config.toml
arch = "swin"
fused_qkv = true
bias = "all"
parallel_block = false
drop_path = 0.15
moe_every = 1
expert_mlp_ratio = 1
widths = [64, 128, 256]
nesterov = true
orthogonalizer = "polar_express"
adamw_lr_other_params = 0.0013
steps = 6400
lr_schedule = "constant"
adamw_weight_decay_other_params = 0.01
Rows from block 3 of a small self-supervised image encoder, named by matrix and row number. Rows with one number within an expert belong to one neuron, the router's apart. Each number is 200 + 30 x the weight over its row's rms, rounded and kept within 0 to 999. All counts start at 0.
After each expert's rows are labels from the 100 images, of 14848, where the router gives the expert most weight on average: "responds to" is what is common among them; "colour at peak" is the nearest of a few named colours to the mean colour under the peak. Only what is clearly more common there than usual is listed. The data: small charts drawn from random numbers. In brackets: how many of the 100, against the usual share in percent.
# router: router (model.blocks.3.mlp.router.weight, 8x128, trained with AdamW), inputs 64-127
# up: expert up (model.blocks.3.mlp.up, 8x128x128), inputs 64-127
# down: expert down (model.blocks.3.mlp.down, 8x128x128, transposed), outputs 64-127

# expert 6
router.6,224,189,180,138,255,144,195,191,237,168,215,212,187,183,179,223,163,183,187,215,204,203,186,181,262,231,195,176,230,167,212,236,200,202,198,230,193,201,162,218,174,225,237,201,196,203,185,110,267,226,195,210,177,178,184,244,202,273,156,147,183,232,216,219
up.0,182,188,173,215,230,190,198,195,222,181,155,188,264,206,227,198,210,147,241,197,191,178,215,179,143,208,240,211,169,174,230,175,207,190,218,180,171,241,179,199,195,154,193,266,211,209,201,227,145,145,232,206,208,212,220,190,231,168,228,236,199,142,185,220
down.0,226,172,199,188,128,236,160,250,262,236,225,204,187,201,208,169,230,144,205,179,173,201,178,188,231,209,215,252,179,169,168,203,206,231,285,231,206,210,120,171,252,168,211,198,196,188,280,221,222,187,192,212,275,199,193,160,190,216,203,200,194,242,235,197
up.1,168,253,196,210,188,215,182,214,207,216,233,184,199,140,246,179,269,215,198,164,167,173,217,197,210,219,201,233,155,167,155,200,156,257,208,218,162,253,173,247,203,199,239,199,253,227,170,99,157,235,220,204,193,198,229,217,231,210,187,229,183,194,176,195
down.1,230,161,230,166,224,279,231,224,179,173,209,201,235,225,169,175,146,193,232,153,219,245,269,165,218,179,182,162,229,162,260,215,141,196,191,193,201,159,178,158,219,168,196,234,238,226,223,231,250,183,177,189,141,239,228,167,230,198,185,235,177,214,196,137
responds to: items: seven (42 vs 13.1); horizontal bar chart (29 vs 6.9); heat grid (27 vs 7.5)
colour at peak: pink (39 vs 17.7)

# expert 7
router.7,197,237,203,225,173,225,189,148,183,275,171,224,167,231,206,206,251,192,192,266,204,284,157,179,196,242,214,212,160,192,187,191,187,191,264,213,201,221,203,176,171,183,201,143,208,176,234,179,212,231,165,199,182,237,214,167,197,176,185,226,202,193,193,238
up.0,188,244,222,240,157,198,198,226,202,202,209,225,219,218,177,210,189,266,201,212,201,215,254,200,161,164,201,180,150,225,206,223,151,171,280,213,211,178,247,218,199,228,171,186,233,135,183,227,247,194,204,190,143,172,214,179,202,187,176,202,266,158,155,184
down.0,178,222,193,170,181,175,210,176,199,205,209,212,180,174,192,124,208,247,251,258,218,181,214,196,214,200,226,168,189,265,163,201,248,221,243,247,204,240,194,191,212,222,201,221,260,184,150,257,206,218,226,195,171,204,181,227,137,210,179,224,204,203,233,192
up.1,239,239,203,216,257,242,233,193,164,187,193,203,232,186,178,185,197,208,168,177,164,229,158,217,193,172,188,199,185,211,183,211,189,246,254,121,238,255,219,209,180,178,159,226,182,178,205,243,229,186,215,196,237,241,177,242,196,224,222,214,168,173,184,213
down.1,219,186,199,200,205,227,182,160,190,258,198,151,212,154,241,204,229,217,233,234,271,200,149,130,235,228,220,170,153,194,201,176,230,146,227,198,163,199,208,156,166,210,163,233,282,143,197,206,238,171,192,171,187,202,239,188,169,231,209,190,245,237,169,199
responds to: heat grid (85 vs 7.5); items: three (53 vs 13.1)
colour at peak: grey (77 vs 11)

# expert 2
router.2,172,168,238,235,207,201,220,207,196,181,234,142,216,179,227,169,199,253,195,169,204,146,205,224,232,184,203,215,216,214,176,212,185,201,228,126,176,218,252,163,243,210,137,204,192,205,228,233,201,205,202,232,195,205,195,177,210,243,230,217,206,207,170,214
up.0,222,223,182,218,185,200,174,179,169,154,216,211,218,220,212,220,195,181,259,245,213,179,166,204,265,207,139,226,199,189,203,161,183,220,241,140,193,203,205,175,149,195,188,174,253,168,170,173,198,184,262,228,196,172,158,213,205,223,172,255,216,174,213,216
down.0,234,239,171,230,211,220,262,190,274,208,195,189,218,197,188,198,269,233,151,152,166,204,179,263,207,165,189,162,154,238,190,204,235,162,183,208,204,168,186,197,205,171,164,171,184,196,217,178,218,197,184,238,204,194,182,199,231,178,272,204,227,195,197,178
up.1,231,212,232,245,201,252,199,176,215,231,191,136,197,198,167,179,176,161,206,232,218,196,199,211,207,171,217,197,229,190,183,235,192,197,183,150,210,180,200,144,167,163,234,218,187,160,267,186,220,220,193,202,203,238,177,215,195,188,237,182,190,305,227,214
down.1,174,181,215,179,157,186,225,208,169,228,208,174,211,199,240,255,194,222,222,114,231,261,181,190,206,196,209,206,182,186,228,167,166,173,189,198,194,209,163,227,159,189,208,196,166,168,229,172,144,198,214,194,208,201,189,225,212,204,189,248,209,150,202,254
responds to: area chart (42 vs 6.9); pie chart (33 vs 7.1); items: three (31 vs 13.1)
colour at peak: cyan (37 vs 1.9); grey (27 vs 11)

# expert 5
router.5,230,204,176,217,245,215,210,178,217,155,187,191,226,145,215,192,175,203,168,208,184,182,159,186,174,182,188,156,213,222,112,219,246,149,173,252,206,214,219,203,188,189,227,165,180,217,145,191,256,213,175,223,204,199,164,258,154,224,195,201,193,282,164,174
up.0,183,209,178,245,153,158,178,193,226,137,237,192,284,234,205,259,224,169,175,142,196,175,183,206,223,175,233,243,200,141,246,230,215,178,198,176,235,216,185,216,165,224,231,195,228,191,162,199,243,201,164,245,204,212,171,232,236,260,166,222,204,203,183,191
down.0,177,210,179,247,179,205,230,188,173,196,208,198,240,192,168,221,199,223,147,206,224,183,224,207,204,203,236,214,217,171,155,192,195,245,141,183,166,202,189,170,225,247,181,193,223,201,161,197,189,196,215,236,214,192,152,232,219,144,270,191,178,178,168,185
up.1,245,145,159,216,192,212,192,194,233,204,242,220,212,206,209,140,187,244,186,201,176,175,228,160,225,225,189,174,169,210,210,195,180,229,162,217,281,196,181,243,160,187,220,173,201,175,174,177,207,188,226,163,182,223,130,222,240,200,194,189,195,171,208,182
down.1,181,215,246,170,236,222,219,202,180,219,189,164,166,131,238,175,222,197,166,224,233,223,171,212,278,180,181,258,187,198,166,239,167,201,205,145,201,220,181,187,214,174,213,194,256,219,245,202,182,177,209,224,299,242,180,208,246,208,228,152,216,195,207,210
responds to: one colour (89 vs 52.8); radar chart (66 vs 6.9); items: three (30 vs 13.1)
colour at peak: white (80 vs 37.7)

# expert 3
router.3,224,203,274,187,141,201,252,161,221,198,171,204,204,242,175,221,221,242,185,207,233,250,202,181,163,169,225,243,164,176,217,217,181,201,174,175,221,208,200,153,195,186,257,215,189,198,168,219,211,196,181,119,192,189,192,171,205,202,163,209,223,148,220,179
up.0,197,234,205,185,144,150,197,146,214,214,200,195,178,183,132,209,224,206,228,232,244,229,163,152,175,182,158,164,199,213,200,182,225,238,206,198,168,179,230,210,208,229,184,217,232,208,178,190,268,230,222,224,209,265,228,200,187,190,203,200,254,201,216,156
down.0,181,218,209,173,170,261,179,150,182,196,227,219,160,151,196,176,188,213,155,211,206,187,179,199,172,203,240,218,196,190,152,173,176,180,226,159,193,230,244,263,230,210,195,190,177,152,163,203,202,178,243,183,186,204,208,245,223,248,158,235,262,162,184,215
up.1,223,207,194,255,210,257,207,173,159,234,134,186,215,194,198,186,180,172,177,266,219,245,230,234,236,197,217,199,196,174,178,217,189,199,144,181,169,235,182,182,168,228,195,209,155,227,202,185,164,156,202,227,208,194,213,262,262,215,183,152,172,136,195,204
down.1,168,203,187,192,207,207,140,165,174,197,188,179,181,222,226,131,169,182,252,170,184,221,188,260,197,180,194,234,262,177,252,150,229,202,261,210,183,158,192,231,194,155,162,173,174,228,201,218,193,241,160,147,180,223,211,237,169,217,170,193,181,222,186,237
responds to: dark theme (100 vs 29.8); items: three (37 vs 13.1); radar chart (36 vs 6.9)
colour at peak: black (96 vs 14.4)

# expert 4
router.4,168,201,186,203,177,230,215,222,200,186,153,199,205,185,230,177,168,183,192,193,166,168,227,237,164,213,172,197,190,234,248,168,218,226,194,178,236,209,196,221,287,219,150,212,195,173,200,261,167,193,167,199,187,223,256,149,221,185,220,227,179,162,196,181
up.0,190,177,184,172,218,206,194,163,167,208,216,185,212,174,181,267,217,244,195,175,216,229,256,155,169,174,227,165,159,172,229,180,182,188,258,176,237,155,193,216,176,202,213,239,221,261,199,210,193,214,230,202,156,236,199,194,176,219,156,219,203,209,165,205
down.0,235,203,182,202,183,251,190,168,210,180,190,178,213,244,233,159,210,164,231,233,205,188,225,276,242,201,216,223,221,201,148,171,160,194,190,217,206,226,223,155,173,130,232,172,209,188,230,162,207,205,156,242,220,226,223,100,195,219,168,192,201,166,220,198
up.1,159,167,197,187,220,205,179,160,208,206,193,167,237,224,188,235,163,205,239,203,172,202,155,195,204,235,226,247,181,222,260,188,210,194,166,191,210,186,170,242,203,211,212,167,201,191,183,206,186,173,188,212,222,197,249,214,175,158,261,244,146,178,261,162
down.1,205,190,201,228,202,163,293,242,219,193,168,172,134,202,195,212,215,153,203,260,194,196,220,204,163,210,178,196,190,187,161,187,246,169,235,225,178,255,206,188,192,255,178,213,209,160,184,226,198,205,203,181,188,210,217,165,204,207,192,172,158,232,169,272
responds to: one colour (85 vs 52.8); flat (35 vs 12.7); step chart (26 vs 7.1)
colour at peak: pink (45 vs 17.7)

# expert 1
router.1,167,196,173,213,158,197,159,264,183,208,197,231,196,176,209,222,213,199,223,190,190,211,226,188,228,180,160,177,203,127,209,217,196,214,208,235,168,162,147,232,203,230,201,223,205,278,178,174,175,211,261,241,176,174,193,181,188,165,172,225,177,219,214,236
up.0,206,156,127,229,214,197,241,190,154,147,247,177,172,202,225,157,225,170,145,176,224,192,187,236,173,272,217,214,228,230,163,250,197,164,207,141,208,237,176,208,230,230,221,209,206,182,167,224,185,262,236,155,239,190,189,195,178,170,190,217,219,241,217,209
down.0,190,246,195,156,183,266,195,236,250,187,204,174,184,191,185,195,168,167,184,187,243,273,200,199,216,187,244,201,239,211,224,193,192,241,179,207,171,178,252,157,215,173,178,206,249,220,239,208,210,200,158,253,222,184,207,201,151,150,218,196,229,195,197,174
up.1,193,170,193,209,199,172,211,153,178,168,173,200,210,230,204,177,177,120,221,231,195,149,244,191,209,245,216,260,245,149,237,207,183,204,199,189,148,185,195,269,191,161,171,235,210,205,193,185,184,156,233,184,175,212,172,201,228,143,230,251,164,208,230,223
down.1,215,242,190,199,228,211,228,224,196,201,221,225,150,214,172,179,220,229,160,226,205,237,184,185,218,210,151,240,171,211,220,154,193,214,249,201,240,216,156,184,221,167,200,205,152,130,220,220,169,168,149,223,200,189,220,191,196,184,205,176,230,205,229,191
responds to: radar chart (31 vs 6.9); bubble chart (27 vs 7.1)
colour at peak: white (100 vs 37.7)

# expert 0
router.0,212,220,156,183,205,202,155,219,146,250,242,203,181,180,155,194,220,148,244,175,196,147,215,208,185,193,197,179,216,227,214,164,185,218,167,212,204,167,232,216,193,152,180,208,194,161,243,243,121,195,267,185,258,204,226,209,252,115,268,201,214,187,206,180
up.0,131,201,230,191,168,228,218,249,203,206,186,162,184,226,196,248,185,236,216,230,232,223,224,216,181,184,194,159,208,117,180,190,209,134,206,175,198,265,221,193,164,141,226,177,231,237,188,177,189,215,231,165,235,189,200,215,211,177,199,205,190,240,256,176
down.0,215,216,191,206,168,163,156,206,178,210,154,237,184,201,140,187,168,242,191,190,204,223,196,250,187,210,188,248,175,198,214,179,174,199,237,175,181,166,202,239,227,238,252,207,167,232,137,156,191,199,186,229,188,206,219,234,209,230,148,202,181,177,124,182
up.1,246,223,232,148,228,203,200,177,170,210,232,168,181,227,163,201,195,196,172,191,245,208,254,229,176,207,240,202,218,225,200,211,223,176,223,168,206,184,237,202,178,178,213,215,213,189,183,168,127,198,253,172,241,190,196,238,213,250,194,169,194,194,212,252
down.1,175,217,219,261,201,219,187,150,223,177,195,208,167,202,234,169,142,258,223,176,186,286,215,224,185,209,174,221,169,212,182,222,161,193,222,197,190,182,226,226,175,193,224,198,220,223,204,177,260,251,137,192,164,252,189,137,199,200,122,200,205,196,202,142
responds to: grid lines (81 vs 39); rising (31 vs 13.2); bubble chart (27 vs 7.1)
colour at peak: pink (58 vs 17.7)